python train.py --arch="shufflenet_v2" --model="self-supervised image encoder" --dataset="drawn small creatures on textured ground" --train_examples=203450 --image_size=32 --crop_scale_min=0.3 --horizontal_flip=true --translate=0.06 --color_jitter=0.6 --method="vicreg" --norm="batchnorm" --activation="elu" --depths=[5, 5, 5] --kernel_size=5 --stem="single" --widths=[128, 256, 512] --projector_hidden=512 --projector_out=1024 --projector_hidden_layers=1 --init="xavier_uniform" --optimizer="adamw" --lr=0.0043 --beta1=0.9 --beta2=0.999 --eps=1e-10 --grad_clip=1.0 --ema_decay=0.995 --steps=4600 --batch_size=256 --epochs=5.8 --lr_schedule="constant" --warmup_steps=230 --weight_decay=0.0
Rows from block 10 of a small self-supervised image encoder, named by matrix and row number. Rows with one number belong to one channel. Each number is 50 + 10 x the weight over its row's rms, rounded and kept within 0 to 99. All counts start at 0.
Before each channel's rows are labels from the 100 images, of 14848, where the channel reaches its highest value: "colour at peak" is the nearest of a few named colours to the mean colour under the peak. Only what is clearly more common there than usual is listed. The data: drawn small creatures on textured ground. In brackets: how many of the 100, against the usual share in percent.
# p10: first pointwise conv (model.blocks.10.p1.0.weight, 256x256x1x1), inputs 128-255
# p20: second pointwise conv (model.blocks.10.p2.0.weight, 256x256x1x1, transposed), outputs 128-255

colour at peak: purple (32 vs 0.7); blue (32 vs 0.9)
p10.15:61 53 67 54 44 64 60 56 53 66 60 50 59 50 44 80 41 56 58 47 34 51 42 54 43 56 59 52 44 63 35 39 42 37 63 35 56 52 35 51 52 53 46 52 46 62 55 44 53 49 52 39 65 45 56 45 50 43 46 45 37 49 52 43 69 44 43 21 71 51 59 26 51 35 51 42 40 42 41 53 29 60 58 51 70 51 56 55 41 53 51 61 55 56 38 56 45 56 56 49 35 39 43 27 49 53 61 47 56 38 25 38 45 53 52 45 48 51 47 25 40 49 58 40 37 46 50 58
p20.15:55 57 70 52 65 46 58 52 33 52 62 44 49 39 50 70 58 37 50 53 49 57 59 60 42 40 46 74 61 48 64 40 53 49 68 43 39 53 51 51 41 47 45 48 33 40 63 45 60 52 46 47 47 48 50 49 61 58 43 50 59 65 40 56 51 53 59 47 49 44 55 47 54 51 33 47 64 58 47 54 46 53 46 40 60 48 31 50 38 50 45 56 31 48 51 56 49 65 29 48 37 55 48 53 69 50 38 33 52 55 61 53 43 42 59 53 64 58 57 49 56 57 42 57 45 46 45 47

colour at peak: brown (64 vs 27.1)
p10.230:59 58 58 30 24 52 47 56 56 45 51 23 30 37 43 51 51 45 42 55 60 36 50 50 45 55 50 59 50 44 67 53 47 35 54 43 57 50 37 42 48 35 45 53 33 32 41 37 35 47 30 45 59 41 53 50 52 39 57 44 56 40 57 51 66 41 42 42 39 58 37 45 45 47 48 51 34 50 47 48 50 42 44 54 53 53 56 52 35 43 62 55 49 54 42 35 44 58 42 36 52 39 49 54 50 57 64 43 59 39 61 41 52 59 46 57 43 48 40 40 46 55 49 73 55 54 64 45
p20.230:59 53 54 64 54 66 46 59 46 51 58 55 76 50 56 47 52 60 58 41 51 56 50 54 55 50 45 47 44 61 71 59 47 53 52 69 27 46 60 54 56 55 56 46 67 54 37 48 40 64 56 37 54 47 48 61 42 36 59 65 71 51 46 37 40 49 66 59 52 53 51 51 56 55 58 64 44 55 37 48 35 41 61 40 48 59 42 41 51 55 81 39 49 62 54 35 59 41 55 56 54 51 52 61 51 50 61 56 53 31 29 30 35 40 59 37 51 52 51 46 42 49 46 37 53 49 64 42

colour at peak: pink (37 vs 16.5); white (33 vs 11.1)
p10.120:58 54 53 55 42 46 51 34 70 25 51 50 55 59 46 37 59 45 44 54 53 64 55 52 48 40 33 55 22 39 42 40 54 52 33 39 29 55 59 37 61 41 43 43 49 34 47 43 42 32 41 52 45 59 43 52 74 58 43 66 59 51 38 44 44 55 60 62 51 54 35 62 26 55 58 40 50 63 59 40 60 29 61 44 58 17 66 28 38 41 44 44 40 68 49 58 40 58 54 50 47 44 44 52 62 55 47 51 49 58 54 42 50 73 49 30 32 64 49 60 52 56 40 38 36 41 44 51
p20.120:50 46 46 55 55 38 89 37 54 40 54 50 55 56 39 50 54 58 51 62 38 57 49 71 46 38 71 45 44 55 68 44 40 58 43 39 50 49 43 25 27 46 59 45 43 30 45 53 51 54 52 37 83 50 43 44 78 31 50 60 40 52 69 56 84 41 68 46 54 50 58 42 60 51 42 54 53 39 64 51 51 49 63 57 51 38 67 54 50 30 66 59 51 62 37 50 70 38 48 58 68 67 47 64 71 68 47 51 49 64 68 54 73 51 65 54 63 63 61 41 47 55 55 44 32 44 60 69

colour at peak: black (39 vs 17.2)
p10.117:46 57 57 47 52 45 43 67 59 61 52 45 62 55 41 50 39 56 38 50 40 41 48 75 52 56 51 49 45 55 25 32 37 31 64 67 37 61 37 43 48 52 60 67 30 71 64 45 52 51 49 47 45 39 56 56 61 45 39 55 39 63 47 36 63 37 59 33 66 60 42 53 46 37 58 30 44 49 44 44 42 27 56 40 65 54 41 49 47 53 55 64 53 61 58 73 45 52 41 57 40 43 43 51 51 45 53 47 62 48 36 51 69 55 62 39 38 45 63 37 42 55 38 56 34 49 56 37
p20.117:50 56 44 56 45 53 54 55 45 64 65 48 65 63 42 58 45 52 54 48 50 52 56 50 56 34 60 41 41 56 62 47 67 41 44 48 48 64 57 34 41 45 54 55 46 54 43 61 35 41 37 46 53 43 60 66 47 59 56 48 48 68 55 48 49 61 46 50 44 51 36 66 47 49 76 63 45 64 66 42 60 36 74 56 66 41 64 42 42 38 37 60 64 52 40 56 49 61 54 54 51 57 58 46 52 50 62 44 39 47 51 71 42 48 67 82 40 42 64 40 37 45 51 57 61 66 62 60

colour at peak: yellow (28 vs 0.3)
p10.179:33 56 50 49 71 39 52 40 48 21 54 40 62 50 53 45 33 60 52 48 50 49 41 56 47 37 47 61 58 50 37 59 34 63 26 47 47 25 71 58 46 50 30 38 51 39 40 62 59 40 45 52 64 47 45 56 47 48 53 40 53 40 62 54 55 54 42 68 42 41 39 45 49 77 48 59 52 51 62 52 32 59 46 45 69 48 53 19 59 55 52 42 58 48 32 47 55 45 59 57 36 58 46 55 49 34 56 59 34 70 35 39 63 55 62 60 44 52 39 75 39 58 59 45 37 45 43 51
p20.179:41 44 34 42 49 54 46 45 46 41 46 42 50 58 42 55 45 50 48 47 40 52 60 46 32 49 45 62 54 53 66 50 56 52 33 41 48 48 49 36 49 41 51 39 47 45 44 36 58 45 52 44 64 55 61 43 40 45 44 31 58 53 40 47 41 43 39 44 56 53 32 40 55 48 40 40 51 32 49 52 45 41 52 37 47 51 60 59 40 50 22 61 54 45 49 59 59 54 47 24 48 58 48 51 37 56 48 32 41 38 48 61 48 59 49 53 59 40 37 64 51 51 37 44 63 60 49 58

colour at peak: black (43 vs 17.2)
p10.5:47 37 62 45 43 38 72 44 56 56 52 58 50 42 44 32 36 44 54 65 46 53 40 53 62 55 24 44 34 55 39 56 48 43 33 31 32 46 53 59 47 46 39 44 55 59 62 48 28 55 46 37 44 44 70 65 56 61 53 53 35 42 48 41 43 20 52 48 43 54 53 64 40 43 62 31 51 34 53 48 61 28 47 40 40 48 54 30 55 59 50 40 44 54 48 47 13 49 57 43 45 41 56 51 62 56 37 55 61 40 44 37 46 41 44 43 39 53 56 45 53 58 45 34 56 47 53 33
p20.5:76 46 47 60 40 59 53 50 47 50 52 45 52 44 46 60 42 60 44 46 36 42 44 43 63 69 44 28 59 49 46 56 79 53 71 58 24 59 53 63 53 65 51 42 58 62 37 48 41 52 42 55 45 41 64 39 42 51 60 50 61 52 40 23 42 49 45 42 43 47 49 53 50 45 48 56 42 47 42 24 46 52 42 36 34 41 39 41 45 56 31 39 65 48 57 40 39 36 41 50 37 30 60 50 40 36 56 63 36 25 41 30 23 32 53 39 43 44 44 43 25 56 44 32 56 43 43 30

colour at peak: yellow (25 vs 0.3)
p10.33:45 54 55 46 63 60 57 47 43 10 59 51 57 48 44 51 30 53 54 54 57 55 47 49 44 40 41 54 58 48 35 54 41 54 34 57 38 38 63 40 51 59 34 26 66 49 41 50 53 46 46 59 64 51 41 50 53 46 41 41 49 34 65 43 57 52 37 62 38 44 48 57 56 68 56 50 56 43 52 52 42 56 43 43 61 15 52 41 53 61 53 40 53 51 44 55 50 35 52 48 29 55 36 52 50 35 52 53 44 62 31 42 59 57 54 53 37 59 44 62 43 49 67 46 51 48 47 65
p20.33:35 50 31 55 48 49 20 41 38 37 42 44 54 53 45 57 43 46 46 40 51 48 55 25 38 49 52 55 53 37 57 53 57 49 40 44 49 48 48 42 51 43 50 67 54 44 44 38 62 51 62 45 44 56 59 46 35 52 41 46 56 58 21 53 27 54 30 42 57 45 52 35 60 50 44 47 55 42 56 53 46 46 43 41 56 45 46 54 47 52 31 54 46 54 55 49 51 55 50 22 41 53 57 54 33 50 52 41 42 42 33 54 53 57 38 61 39 33 27 55 56 51 49 45 55 62 57 51

colour at peak: green (25 vs 2.9)
p10.16:38 39 78 45 53 30 51 54 50 50 45 31 59 33 36 51 48 51 63 29 40 42 19 48 48 48 34 56 60 61 46 41 48 42 59 43 44 33 55 42 51 70 52 53 63 56 44 49 56 27 37 50 65 38 44 48 37 55 34 46 52 63 53 32 52 44 37 40 54 58 48 39 42 53 38 43 43 64 39 41 48 42 46 48 39 50 52 41 45 41 50 63 31 75 52 51 46 49 41 48 45 41 43 47 52 52 40 37 51 44 67 43 48 59 51 39 60 25 44 45 37 46 52 41 50 41 27 38
p20.16:42 45 59 46 54 64 58 47 40 54 55 46 73 68 47 48 44 47 62 43 49 49 42 65 49 48 67 58 45 53 70 58 45 54 46 48 64 67 56 48 48 44 54 46 45 44 66 68 52 37 49 57 30 47 69 66 60 50 55 55 53 39 50 60 41 59 61 54 48 51 56 55 35 39 65 50 48 56 44 61 48 63 53 44 49 38 45 49 46 49 48 37 46 30 54 73 37 57 56 51 59 55 49 46 59 71 38 45 53 46 59 55 60 62 50 60 59 49 53 39 54 61 60 52 39 54 46 33

colour at peak: blue (25 vs 0.9)
p10.4:61 52 59 55 39 41 55 50 45 53 60 41 52 52 64 34 65 56 58 46 46 47 45 52 44 47 55 39 22 37 43 49 52 56 56 63 45 59 48 45 51 54 54 45 51 62 50 66 50 44 47 56 44 58 40 53 48 64 41 66 62 50 66 49 59 43 47 58 62 52 49 53 49 41 70 46 53 42 32 49 39 40 62 58 69 48 57 56 35 53 51 50 53 53 56 55 62 56 30 59 57 48 50 45 71 53 42 43 56 58 44 50 45 56 42 30 44 41 55 46 35 38 44 42 28 40 30 50
p20.4:44 50 51 48 45 55 48 46 51 53 57 52 44 52 46 53 46 49 50 48 59 35 48 52 58 51 56 66 38 50 59 53 42 54 42 39 45 44 46 52 54 40 67 61 56 47 39 54 47 54 50 37 52 46 55 55 61 46 51 44 52 50 43 54 45 57 58 40 49 49 50 42 61 60 40 50 53 51 53 49 52 40 56 47 45 62 43 47 69 69 51 56 53 60 41 49 44 73 62 46 50 51 52 41 63 46 51 55 62 62 53 37 43 46 50 32 62 41 56 50 54 41 42 46 51 38 47 54

colour at peak: brown (68 vs 27.1)
p10.192:56 47 37 40 66 49 63 30 48 48 52 33 56 58 44 25 60 46 63 36 48 50 45 48 42 55 31 51 34 43 59 27 45 52 47 54 43 54 57 58 34 60 62 56 40 40 50 38 35 47 43 42 57 24 67 47 46 21 35 26 25 50 44 37 40 46 55 47 50 55 54 31 31 57 59 44 56 55 46 41 53 52 40 53 36 44 51 54 44 51 63 48 43 37 56 47 34 53 48 47 51 46 55 39 49 47 42 30 43 42 50 41 31 65 43 29 66 41 51 48 56 33 42 52 52 34 22 47
p20.192:45 49 44 17 63 53 38 54 50 62 55 35 64 52 45 49 50 57 63 44 47 47 48 67 38 48 63 78 75 62 67 41 61 64 56 63 55 49 49 45 63 54 51 53 34 58 55 45 60 76 65 54 39 63 42 58 58 46 43 39 59 52 45 62 56 49 34 29 52 52 57 50 42 66 46 46 49 52 55 79 53 51 73 39 53 51 47 61 47 36 46 42 48 38 52 59 55 59 63 55 52 67 57 55 64 62 46 28 59 49 65 54 46 69 53 68 52 47 37 52 49 43 62 56 50 67 56 41

colour at peak: grey (62 vs 22.2)
p10.200:46 34 30 59 54 42 51 36 62 27 49 62 47 52 44 64 57 55 50 51 43 38 60 42 52 42 79 40 63 58 58 63 60 52 69 46 62 53 55 49 34 49 61 42 47 50 43 57 44 54 58 60 52 57 60 51 64 38 60 47 64 34 66 40 29 70 44 57 47 63 57 35 61 65 38 53 46 40 57 40 44 60 49 62 41 47 39 62 39 59 61 44 47 58 54 49 55 46 63 43 35 55 50 49 46 58 54 61 51 52 59 54 67 33 41 55 69 68 44 55 50 53 54 34 49 49 71 58
p20.200:53 47 51 68 35 66 58 21 26 43 51 39 60 39 57 51 42 37 45 35 39 46 52 34 54 48 55 33 56 38 62 50 71 46 39 42 47 52 49 34 43 15 52 60 49 33 37 42 33 43 51 37 55 52 58 46 43 41 56 53 13 57 26 47 54 57 53 46 63 39 62 45 71 36 54 65 49 56 60 21 57 41 43 40 31 38 51 50 51 46 33 52 66 61 46 48 67 38 45 47 42 59 50 52 45 56 65 61 35 41 50 46 43 43 44 61 47 35 43 33 34 53 34 46 52 54 69 41

colour at peak: grey (86 vs 22.2)
p10.99:40 29 46 50 53 47 58 39 45 31 45 40 54 59 38 45 53 46 46 37 60 44 58 49 52 52 58 47 59 45 31 42 55 47 49 68 41 53 35 49 41 67 50 44 48 63 46 48 43 27 55 51 63 48 60 58 59 38 34 38 41 36 48 45 32 48 44 29 53 44 60 46 54 46 31 54 39 50 49 35 38 42 25 52 54 60 57 46 41 82 74 45 46 44 51 51 49 34 50 33 51 41 47 40 47 60 62 50 50 39 44 58 58 29 34 35 49 58 43 36 41 47 70 44 54 49 64 60
p20.99:35 43 40 63 52 45 47 35 54 34 43 54 68 65 56 46 49 45 42 28 35 54 45 43 35 39 47 47 41 49 50 72 43 59 40 37 52 39 64 43 39 35 54 78 55 37 55 56 43 57 48 52 49 47 43 65 57 60 54 51 28 48 63 59 44 48 61 45 70 45 42 41 68 31 33 51 57 53 81 44 71 53 34 53 50 56 59 48 39 47 44 50 49 69 46 40 60 31 54 62 34 82 67 46 58 43 49 48 68 46 40 57 62 47 47 52 43 61 59 39 58 43 47 52 30 56 66 58

colour at peak: grey (55 vs 22.2)
p10.37:44 31 46 45 44 46 43 38 57 38 47 39 53 51 45 40 52 64 51 50 54 41 44 63 40 52 31 49 47 61 43 51 53 47 41 51 50 51 53 66 41 61 40 50 47 46 42 42 50 39 37 43 45 52 52 48 68 28 52 40 33 42 36 45 28 40 45 39 52 47 83 46 68 51 45 31 60 53 57 46 62 48 55 38 47 33 62 47 40 37 42 50 60 38 33 52 37 42 52 46 50 40 71 45 32 52 35 50 50 44 49 52 49 46 47 62 51 49 37 61 57 42 64 52 66 56 45 59
p20.37:47 49 52 56 37 46 57 41 47 39 58 51 64 42 46 34 18 43 40 42 39 48 42 41 55 53 57 70 53 56 62 54 35 38 42 52 42 47 55 60 60 56 41 48 64 55 37 32 37 58 58 47 39 39 67 48 39 46 67 32 43 53 56 54 43 55 42 42 44 51 58 42 45 42 68 62 47 35 35 54 44 45 52 49 56 43 53 38 35 54 51 49 47 51 57 50 37 74 39 53 57 44 59 50 43 56 59 48 43 46 64 53 37 47 43 43 41 42 35 30 52 44 30 54 74 46 38 48

colour at peak: blue (25 vs 0.9)
p10.146:49 37 46 61 45 42 58 57 63 64 53 39 53 56 46 65 66 53 59 58 57 44 67 60 38 60 63 46 19 47 39 51 50 57 51 49 57 58 43 45 56 62 29 61 49 60 61 46 48 49 50 54 41 52 56 58 40 46 55 51 32 55 58 46 59 51 42 68 52 50 42 46 39 41 57 47 58 48 48 50 41 62 52 39 63 45 61 59 40 60 59 59 41 54 58 53 63 59 45 34 43 49 54 54 61 58 50 31 71 49 51 41 41 49 49 48 63 55 70 58 40 46 58 52 53 57 44 61
p20.146:63 50 57 48 50 34 44 45 54 45 41 60 62 51 56 52 50 49 55 55 48 44 44 41 42 53 48 59 34 52 41 61 33 48 55 70 55 26 56 47 45 49 43 56 60 70 51 54 38 56 56 42 51 51 49 53 50 57 41 45 38 55 60 52 56 46 39 59 47 50 39 51 43 48 54 43 48 39 63 44 67 41 44 52 41 66 55 60 50 60 52 47 67 55 45 44 54 52 34 54 55 56 53 41 48 53 60 58 58 60 56 39 57 54 49 41 61 41 43 45 53 47 52 35 46 45 49 54

colour at peak: brown (59 vs 27.1)
p10.234:37 43 56 46 59 47 61 52 55 44 58 50 68 62 58 47 43 45 53 44 57 51 48 60 44 44 50 38 32 52 67 42 42 56 47 33 42 77 51 57 51 33 60 56 42 61 53 50 33 51 56 49 26 37 53 48 38 32 58 52 58 51 48 44 48 53 56 50 60 66 36 46 44 46 88 42 48 54 54 54 65 60 55 57 44 31 57 58 45 30 24 38 43 39 35 64 43 45 38 47 43 42 47 39 39 44 41 43 45 39 39 63 54 46 44 41 44 53 55 58 55 52 47 55 46 53 49 49
p20.234:43 53 61 51 58 60 61 39 50 38 63 54 48 55 60 56 59 58 61 57 77 63 58 33 48 42 62 65 37 50 58 59 36 59 53 54 45 39 46 53 74 50 42 57 45 53 43 37 55 61 43 53 46 63 27 69 54 73 34 31 52 42 60 57 47 54 58 39 54 42 41 38 48 54 37 47 64 51 60 41 43 51 51 56 46 49 59 56 45 26 42 67 50 59 46 42 48 45 47 44 53 49 56 43 47 52 66 55 45 58 51 44 42 52 59 49 41 50 52 35 55 47 53 47 75 47 58 66

colour at peak: black (49 vs 17.2)
p10.237:28 65 52 50 49 51 39 56 45 48 55 33 51 49 61 56 51 74 36 60 53 46 57 41 59 47 73 59 65 54 60 49 40 39 70 57 71 37 50 60 53 42 73 47 48 39 44 55 65 44 54 43 59 44 54 51 38 56 63 58 49 47 57 49 43 58 46 49 66 57 21 57 55 54 33 60 52 51 34 49 38 65 59 51 63 49 51 53 43 46 38 60 59 50 58 50 51 44 68 56 37 57 41 48 49 59 67 39 50 58 47 50 51 60 55 46 69 68 44 45 50 68 67 65 52 56 72 55
p20.237:53 58 49 40 44 43 53 42 35 55 65 34 48 48 55 45 48 54 47 48 40 49 73 46 54 39 54 57 55 45 39 46 37 50 52 38 66 54 43 52 48 61 51 42 59 48 61 54 55 73 69 52 62 63 39 57 43 37 55 55 55 42 47 72 65 53 54 41 44 57 80 35 53 56 44 44 66 25 41 55 45 53 53 47 51 48 53 53 32 53 59 57 27 52 48 52 76 52 41 54 58 60 56 66 60 52 28 27 49 51 58 45 68 54 75 41 44 56 63 45 63 56 41 54 42 60 50 67

colour at peak: pink (39 vs 16.5)
p10.97:62 59 53 38 33 43 39 39 40 35 58 50 48 49 47 54 44 68 53 56 40 51 48 47 55 43 51 60 49 44 33 51 43 48 45 51 35 44 31 38 35 39 57 57 49 37 48 51 47 49 30 43 58 54 45 52 48 58 49 63 59 50 46 51 58 60 45 42 53 45 56 79 58 51 39 31 32 43 32 51 40 38 56 41 50 11 61 43 42 49 63 42 44 51 37 59 45 58 31 57 54 49 62 47 60 48 45 24 48 58 29 58 56 68 48 54 46 43 70 71 40 71 48 68 57 42 49 59
p20.97:55 92 42 31 49 53 47 55 60 59 52 46 45 59 65 47 41 62 46 61 50 55 73 50 45 50 50 53 54 52 44 58 43 55 52 41 67 49 36 49 50 50 61 00 43 56 57 38 46 60 54 44 61 43 47 62 48 48 45 33 45 23 52 58 44 55 61 63 33 52 42 72 18 50 40 49 21 34 18 48 53 48 33 48 52 83 48 47 57 47 60 50 53 63 51 59 41 46 47 42 39 61 58 48 42 55 45 46 49 51 47 51 56 51 47 58 55 49 45 47 24 54 45 48 51 71 64 62

colour at peak: black (54 vs 17.2)
p10.74:46 49 63 46 37 43 63 54 49 56 52 56 49 33 43 42 24 45 59 66 47 51 42 51 48 55 30 50 34 56 25 56 33 24 47 50 42 38 46 56 48 53 40 41 62 67 58 54 53 64 35 42 52 51 54 50 42 63 49 40 30 45 51 31 71 20 47 32 58 47 62 48 42 47 50 47 42 48 52 63 47 39 50 49 37 46 58 38 54 42 59 52 39 53 43 47 47 52 62 61 43 46 63 48 49 65 38 53 60 43 41 35 54 42 46 52 32 56 57 33 41 59 62 62 52 42 43 34
p20.74:55 47 68 51 48 55 58 23 28 47 50 43 57 62 51 64 50 57 53 42 56 52 51 59 56 43 50 51 51 49 67 49 66 61 42 39 32 55 53 42 58 43 47 41 53 51 49 41 56 41 47 30 35 59 53 48 50 33 60 43 37 46 45 40 46 54 54 36 45 52 46 42 47 52 49 59 47 54 40 37 38 49 58 27 33 41 40 52 60 41 41 39 51 53 52 50 45 56 54 43 29 47 49 39 56 53 38 46 22 19 46 56 47 50 42 35 61 62 53 39 37 60 51 50 53 51 48 28

colour at peak: brown (59 vs 27.1)
p10.77:64 46 47 62 25 34 39 49 58 50 49 57 36 34 66 53 53 61 51 54 44 55 56 45 34 63 51 47 27 42 72 48 46 27 37 47 57 48 26 58 41 48 36 44 46 42 50 53 57 38 84 51 55 60 51 57 55 56 56 44 64 53 66 46 49 32 49 42 55 52 56 61 58 59 45 47 42 41 47 58 38 45 61 47 52 58 38 39 46 37 53 59 56 40 53 43 47 43 45 53 61 44 52 49 51 67 47 37 48 42 43 51 52 63 42 47 53 50 43 54 41 50 48 49 46 47 58 45
p20.77:57 44 38 57 41 70 47 51 58 38 46 42 19 47 46 45 48 40 19 48 44 49 43 43 59 65 33 41 61 24 40 39 62 57 45 49 36 68 43 42 44 46 47 42 53 58 30 57 51 60 48 29 54 54 43 34 59 46 58 46 36 42 44 44 44 36 45 44 68 46 38 48 56 47 63 75 36 67 52 54 51 48 36 38 44 41 54 37 55 70 41 27 63 44 42 56 57 37 51 31 48 36 40 61 50 33 59 59 32 42 45 53 47 47 64 40 53 33 52 71 47 44 36 60 35 49 45 35

colour at peak: pink (39 vs 16.5); white (31 vs 11.1)
p10.247:62 48 43 50 55 57 39 35 35 38 41 43 59 60 38 39 38 58 44 63 31 69 59 49 64 34 52 61 53 48 51 43 32 62 43 46 42 50 49 50 34 40 53 41 36 44 44 45 52 55 50 38 43 45 49 73 52 60 50 52 38 61 54 48 40 51 61 59 64 52 44 65 51 50 46 45 52 57 53 48 31 44 60 41 62 34 62 26 53 50 44 38 42 46 57 61 44 57 54 44 57 56 57 56 48 35 43 46 50 67 52 43 48 65 37 40 50 49 51 50 43 47 51 47 33 37 39 51
p20.247:45 18 52 50 48 54 70 48 52 40 42 49 54 66 36 57 43 53 51 30 45 45 29 57 53 46 52 46 46 52 61 53 50 38 44 49 43 49 55 49 44 49 48 99 45 39 65 58 41 35 49 46 49 44 53 54 62 33 60 59 37 49 65 67 59 56 52 46 69 50 55 17 87 53 40 63 58 49 67 39 57 43 58 37 49 23 60 52 52 43 51 54 58 44 45 56 72 42 47 54 50 66 62 42 55 63 44 43 56 63 56 56 64 76 48 57 59 70 61 42 67 54 48 48 55 42 44 33

colour at peak: brown (55 vs 27.1)
p10.194:57 48 51 57 53 42 51 38 45 52 60 25 46 47 58 54 48 47 62 44 48 55 38 59 57 63 38 52 37 44 60 59 52 67 50 47 54 41 43 73 40 40 43 27 46 40 40 58 32 30 41 55 58 56 57 48 58 41 40 45 38 52 53 48 39 55 38 79 40 44 51 52 47 43 59 48 47 55 40 56 57 63 49 49 47 70 48 62 54 38 53 41 35 41 59 50 35 34 58 50 49 47 41 79 54 49 55 38 45 42 57 54 23 37 60 72 50 39 47 55 59 46 40 62 65 45 41 53
p20.194:60 52 46 62 56 33 50 44 51 45 56 46 43 52 72 54 51 56 71 63 54 31 51 51 41 49 46 55 46 51 48 35 44 49 49 75 56 43 50 51 51 48 43 47 59 46 48 47 59 47 52 57 46 44 41 55 44 59 61 30 38 56 45 57 31 74 36 50 54 57 57 42 50 47 62 51 45 44 45 39 62 46 38 74 57 48 43 48 49 55 41 48 55 38 29 30 35 49 53 51 37 47 51 44 31 37 55 54 40 57 47 55 39 53 44 55 52 37 57 41 49 54 42 51 56 38 36 61

colour at peak: blue (25 vs 0.9)
p10.228:45 59 46 72 42 51 37 54 56 68 48 58 31 54 40 64 48 32 55 34 56 49 61 45 49 56 78 45 57 52 42 56 45 51 67 54 47 55 27 21 50 46 59 60 48 49 49 47 58 58 52 67 59 53 43 34 45 60 54 55 52 65 48 63 58 66 43 51 64 37 60 31 51 40 50 61 43 60 58 40 51 61 43 52 55 63 43 70 53 55 55 48 61 55 47 35 45 64 34 47 36 48 50 50 59 42 52 59 62 36 48 53 41 52 69 57 54 50 69 60 44 43 25 41 49 45 47 63
p20.228:39 47 50 40 62 75 54 60 37 57 66 36 59 61 55 36 72 32 70 46 43 60 60 63 50 61 56 44 59 45 55 52 49 47 59 72 44 70 53 59 52 13 32 45 47 42 46 64 57 51 63 69 50 48 65 48 44 45 55 65 46 48 49 44 61 47 51 39 49 52 40 51 58 40 30 47 65 60 36 61 27 49 35 36 44 55 09 49 43 48 52 46 29 45 44 41 52 30 48 32 41 48 38 51 48 56 41 28 32 34 54 37 35 49 66 47 36 49 51 34 49 35 59 47 58 58 38 39

colour at peak: purple (27 vs 0.7)
p10.153:63 46 48 64 47 58 48 59 53 64 43 46 33 58 46 54 69 50 49 31 45 39 35 40 55 54 63 41 43 38 57 64 56 58 63 44 50 39 18 24 46 58 48 67 49 47 54 34 51 59 50 62 54 57 40 36 62 49 48 66 52 48 58 57 55 66 47 37 55 41 40 31 50 37 63 47 49 49 49 41 64 61 48 51 67 60 59 64 57 45 45 50 44 59 53 48 44 55 41 30 34 41 51 34 64 40 49 46 50 36 55 62 39 54 54 60 54 39 59 52 38 55 48 51 40 28 54 56
p20.153:63 36 43 51 51 38 33 27 64 42 37 54 40 53 43 58 36 79 57 54 56 54 41 44 40 62 48 55 35 51 52 54 42 46 39 52 58 25 49 63 62 54 68 66 57 60 54 43 42 45 40 36 47 63 39 45 40 54 38 50 45 55 49 55 35 48 41 43 49 37 31 60 53 61 57 45 56 56 55 32 66 52 57 48 47 57 68 54 60 52 50 45 64 57 57 49 39 52 60 56 50 46 63 36 49 51 51 63 64 45 32 51 59 57 42 42 62 48 38 53 67 55 50 48 44 39 53 47

colour at peak: black (46 vs 17.2)
p10.169:49 55 46 30 51 59 52 53 61 40 33 43 54 33 47 55 60 49 41 63 50 49 42 34 45 43 58 43 47 44 36 47 61 50 62 37 50 68 33 46 48 32 56 60 54 54 59 45 41 48 46 50 42 39 55 46 44 34 64 50 50 54 39 51 48 56 54 56 40 60 35 52 26 43 27 61 56 49 54 54 58 66 53 51 32 56 46 47 55 59 56 54 49 65 58 43 57 64 55 42 76 47 44 53 31 34 41 29 28 42 54 33 58 49 33 54 35 56 41 48 50 55 52 53 39 60 62 49
p20.169:65 53 41 64 45 46 39 44 58 56 48 55 48 52 54 42 38 36 35 48 48 43 46 39 86 58 49 32 52 52 50 41 44 36 49 66 58 48 62 59 53 60 48 49 74 46 46 49 43 43 43 54 45 46 49 45 45 50 58 56 48 56 65 52 48 38 44 51 49 49 45 63 45 44 48 50 47 63 40 40 41 43 34 54 47 58 46 57 51 74 44 43 51 57 53 54 43 58 57 58 52 42 40 54 45 38 61 52 54 53 51 65 51 43 40 53 60 46 38 32 46 56 42 46 54 47 48 40

colour at peak: grey (45 vs 22.2)
p10.91:56 50 60 42 53 47 66 54 27 51 54 45 52 51 46 53 46 55 57 57 56 51 50 49 54 56 57 56 54 54 37 55 48 59 36 50 54 43 53 40 51 41 44 43 54 54 47 61 46 42 53 42 53 57 32 66 46 55 41 65 42 47 50 56 35 47 36 48 51 65 48 72 49 46 53 37 49 44 37 49 53 65 36 33 54 51 62 39 52 61 49 50 71 57 61 55 50 31 60 46 35 61 41 52 38 43 65 60 41 68 48 51 53 66 46 60 60 59 38 57 59 60 62 54 48 43 50 49
p20.91:57 52 52 33 63 40 51 47 51 50 34 42 51 35 49 45 48 49 54 48 61 46 39 47 56 58 49 59 48 49 52 58 53 58 55 52 50 46 48 57 50 59 47 46 61 46 36 45 45 56 49 58 52 57 65 49 50 49 39 44 48 47 38 59 37 35 26 27 58 43 47 43 45 55 36 48 47 49 46 38 59 32 41 57 57 46 46 45 55 44 43 43 55 54 46 53 45 40 42 55 48 55 49 51 51 46 54 49 44 63 56 37 54 50 34 44 65 41 18 50 43 46 57 54 63 47 60 47